{
  "model": "image classifier",
  "image_size": 32,
  "horizontal_flip": false,
  "arch": "convformer",
  "norm_position": "pre",
  "widths": [96, 192, 384],
  "beta2": 0.95,
  "lr": 0.0026,
  "shampoo_beta": 0.95,
  "adamw_lr_other_params": 0.0021,
  "ema_decay": 0.99,
  "sam_rho": 0.05,
  "batch_size": 64,
  "adamw_weight_decay_other_params": 0.01
}
Rows from block 5, named by matrix and row number. Rows with one number belong to one neuron. Each number is 128 + 32 x the weight over its row's rms, rounded and kept within 0 to 255. All counts start at 0. Numbers have three digits each. After the name is the row's rms in percent of the matrix's.
# fc1: MLP up (model.blocks.5.mlp.fc1.weight, 576x192), inputs 96-191
# fc2: MLP down (model.blocks.5.mlp.fc2.weight, 192x576, transposed), outputs 96-191
fc1.502 082:127188079171169163142047145163141052148119118179142144139179113175149092093169152110126067098138134131091121140106167108074145085101119135152147131098124156135122181160142141121046140134080175108200142164192082138121133089099087120108155179125159132150133150152118120160117153117147183085
fc2.502 097:150103163151142070135069145137120134129145099092152143169069131030193158163109110111087192098156136164125146141155110124122189113117152113150103157110146110111143121179135168138168138145108126114115143106126152142132107190136142121103151135112078170161116099163119158129111148095159101133
fc1.503 097:170107103231097078101118118105131131132131144033129152121113214111132142089163117098162162095111139074140086093190166122137117163139123151153087152147170114099105118098141126056134211158167139133113162117112167120098133153086164134158092185142117156138184120068123100087118087158192111160
fc2.503 104:141170131094165176107125141158136117159131125145146085172049141116136103125087154100108152079105113158125119145226113114141129172148132185132115076134101104086143073139137081164131152132150131136087074045116135146123097133130120139125106043149170103177066146098083107213197164137139130170
fc1.504 109:142197131120132125139124099157190161127105096123138065103138091174130124137143127112121098125149125122099155146149143098123154076145141126145060151135144213105105121114125126069111172176133138101163080107113175175106078080055191145148097129132134120167144098136146126153139092169157089181
fc2.504 104:128096125206121137130082125149110145112105097119115145135115165125126155135081088175135160140106153120151184108140145140135133125098120116183128093150175096102130113105130113109133126141129113150143140093132159164136134153156102166131132114121088185122121148098142145165124140057078126139
fc1.505 114:154132157140116134121117165097122150102108133127149131145133116095163142030092083143123097159156144126131105129102152172184147163178094103104143105139077052158138114151192127180156102129127137165123149120136171113160133192130091104093115126119168092081129076092195134088152129100102122120
fc2.505 103:099135081201101119101071069179135134126129107125122181112084119158160106128112142140167148105172119092167156183118172137154129085123088148231078097140172111106152126121133101057070159154121160104129136156139128125117105129127143114107062100140100119121102079098135155174136158162093089167
fc1.506 094:118119150120123151103156124095118124123118151105159132120069158140140103173168108152180098113099111102123180148125125107152087116160117118136149119186118070075153121126138160087140103157068162107143182122093150114174038139111109111145149142058142132092072062051130125113096128139119124117
fc2.506 092:112126087150132139152139124136142109114142119112132180163142110139079100110138127111144144076162118150112099127143120147131144101060084126100156158074184137128176140137129077141146121110152131170077131132125102104109179100119110097171113137113122176137168157142099124121179160127106123124
fc1.507 083:106188116180173108117111174181127034174083104147150120129149118123123091100117125102124074043141165178149148132080152090108168099109085134150108157087163135144106154157095145156102132105082157121151115154202164096113122089130090129119161142100191166121125164187106129134120146102129122129
fc2.507 107:153115119138138081143045124120131122111141127104129157157106154087169135143152090118096150098124130126131117139172121126153150106141145121131098114096123111107117153152104138100147155125118137136118141125130160143124117150133147135118141159126090169108094163140149151146131151145158157117
fc1.508 102:163084114114131130092131138117182100118093129120103113129169121080131084171137088156168129109066102108112128120118075154121125136101104110132154138174062097134140104135158183104169113158110158134144092126141173139175107158168095111130155105133201158103038096096122088156179129124129130111
fc2.508 099:126126132123116151100099143147075129127210068185135168150055062164101103161147126139091116109179146130151104153144141126102178138152149144202143176138145143105124147159126132121107087121201119109070144146098034134138116089104135171133107116097082112130165152111102154129105139094183094152
fc1.509 096:127189123108137143119168112208168135104135155184136136121123148120122146118140152101106107142138146152161172120179167125087080130140160114084123135092108193131131145069113132139083142133193097150127130113086154189125155106132158138120146117158106091144154146173102133094133160100122079111
fc2.509 088:101092129085177160164101135144107127154131111115144135133122137160195124126113126120093125096180158084161170095081073092166185104119090127105159124182108084109145123171114117091124099075148151138080106107064076144132087145188102128116111153104067118126075141121103121154108121139104118142
fc1.510 101:134110161114068100169152105103140096132092105121155097158148148161159103112113166086117100062168154092143186161105086120142132131155085159090091127145046154139083188139131161120142159176090173114174151142133152148101121156113122171115163147061140135125089174107134143121132070104157115202
fc2.510 086:103140088155177136124122126150130052133140108128125096119163120155093161141138107188120094122131093153121154119103098151060162122172125087173110104115167101065173113127109131075156194150156136140113118184143140186109193146181113124137128055121121142091103144074128123109142135117131104160
fc1.511 105:110168161158136123124152140085112205119098133118114140086087116150170126102141116149153144185148087151113179179066120120159131085150140091073149091154113119156145100174189159149146139090162121155121109095125125095163105106109176109122092166098115122082155124080147217090095130178155171148
fc2.511 105:086189131124098085141090077117150105097192133136104133108117074078072138129097147167061170104109111107176154130147182163158143088140062111118148120133156125105126144107104121146101120119104134151165160198138173169140147148121122107111116105146101159130121099117105164154143152099056151119
fc1.512 092:124209106170202173131084131128136086177100162150144109132181115172151127073138167151132100077130145058113128132145152103109151070088135126146155118076113151150105147151105123125067110136098156132181128177171063158125127106092089123111158188096173125165140146173126123161119136104127188099
fc2.512 089:181086105128137099154076170152131128109159064119122117146111141062185133166129104121107191109189146155164166135156135129134151080100144056158165140122155077102161128128141131149131167129122150110125189119100146165128130156121166114105147099120079145142129101138112191085119145131150072157
fc1.513 098:125164138102116128125174076130157156157144197100133154123144146112164136164125118145070157168088088170110124127144158092125134163156156160076145071111062096095142122156170101153110107114160083173151100042149110081120142102135090101149175133185116134155132129150067124107117119117162113084
fc2.513 099:127166130144100144048098096103132123112115052119137148108101127161133133102103077115129169112144109114132185164109174138151124135109121108155123156155146112138089123139110131116118161142145148116146143186064112170117191082089156152088126149079107153134101062152166147178115121110124145151
fc1.514 076:154125169149151131146161153151094085140069020109158112102163119160086179048112150130145072069136129185162124095120133152124170127082080180144112152125167131138117129107126103131122095153102144150195132113188129043044174118164107112098131109161153130097168150189124144121166133069157156141
fc2.514 109:138113101156144084161060147113151110124135147095126147129100138103169122148151123115115145156133135107122134124152146134138145131134119125135128112118108123116136144133108097119107148126133123142129151110139163141126119139138144133140102141150114159133143179123141149137111112160126158130
fc1.515 079:154089165148123119114145139177125095193104023102156108099114104138085187101097139136105101098143143162184116122117130172105151168060088150172139117127159091136114094098134151163133105146108136141182127133188103077032166108128082124148102102113130086092155129167128107106157114076136140155
fc2.515 111:154123093146156096142091143122135126128147148140119139106139131082153135116165153139126137156116107113130125131151141128134137138146126141122131103121148129118128148149119109123089145139116119127104144090142182106122108154154148131160150121158102160147148209122141149138134113158137163118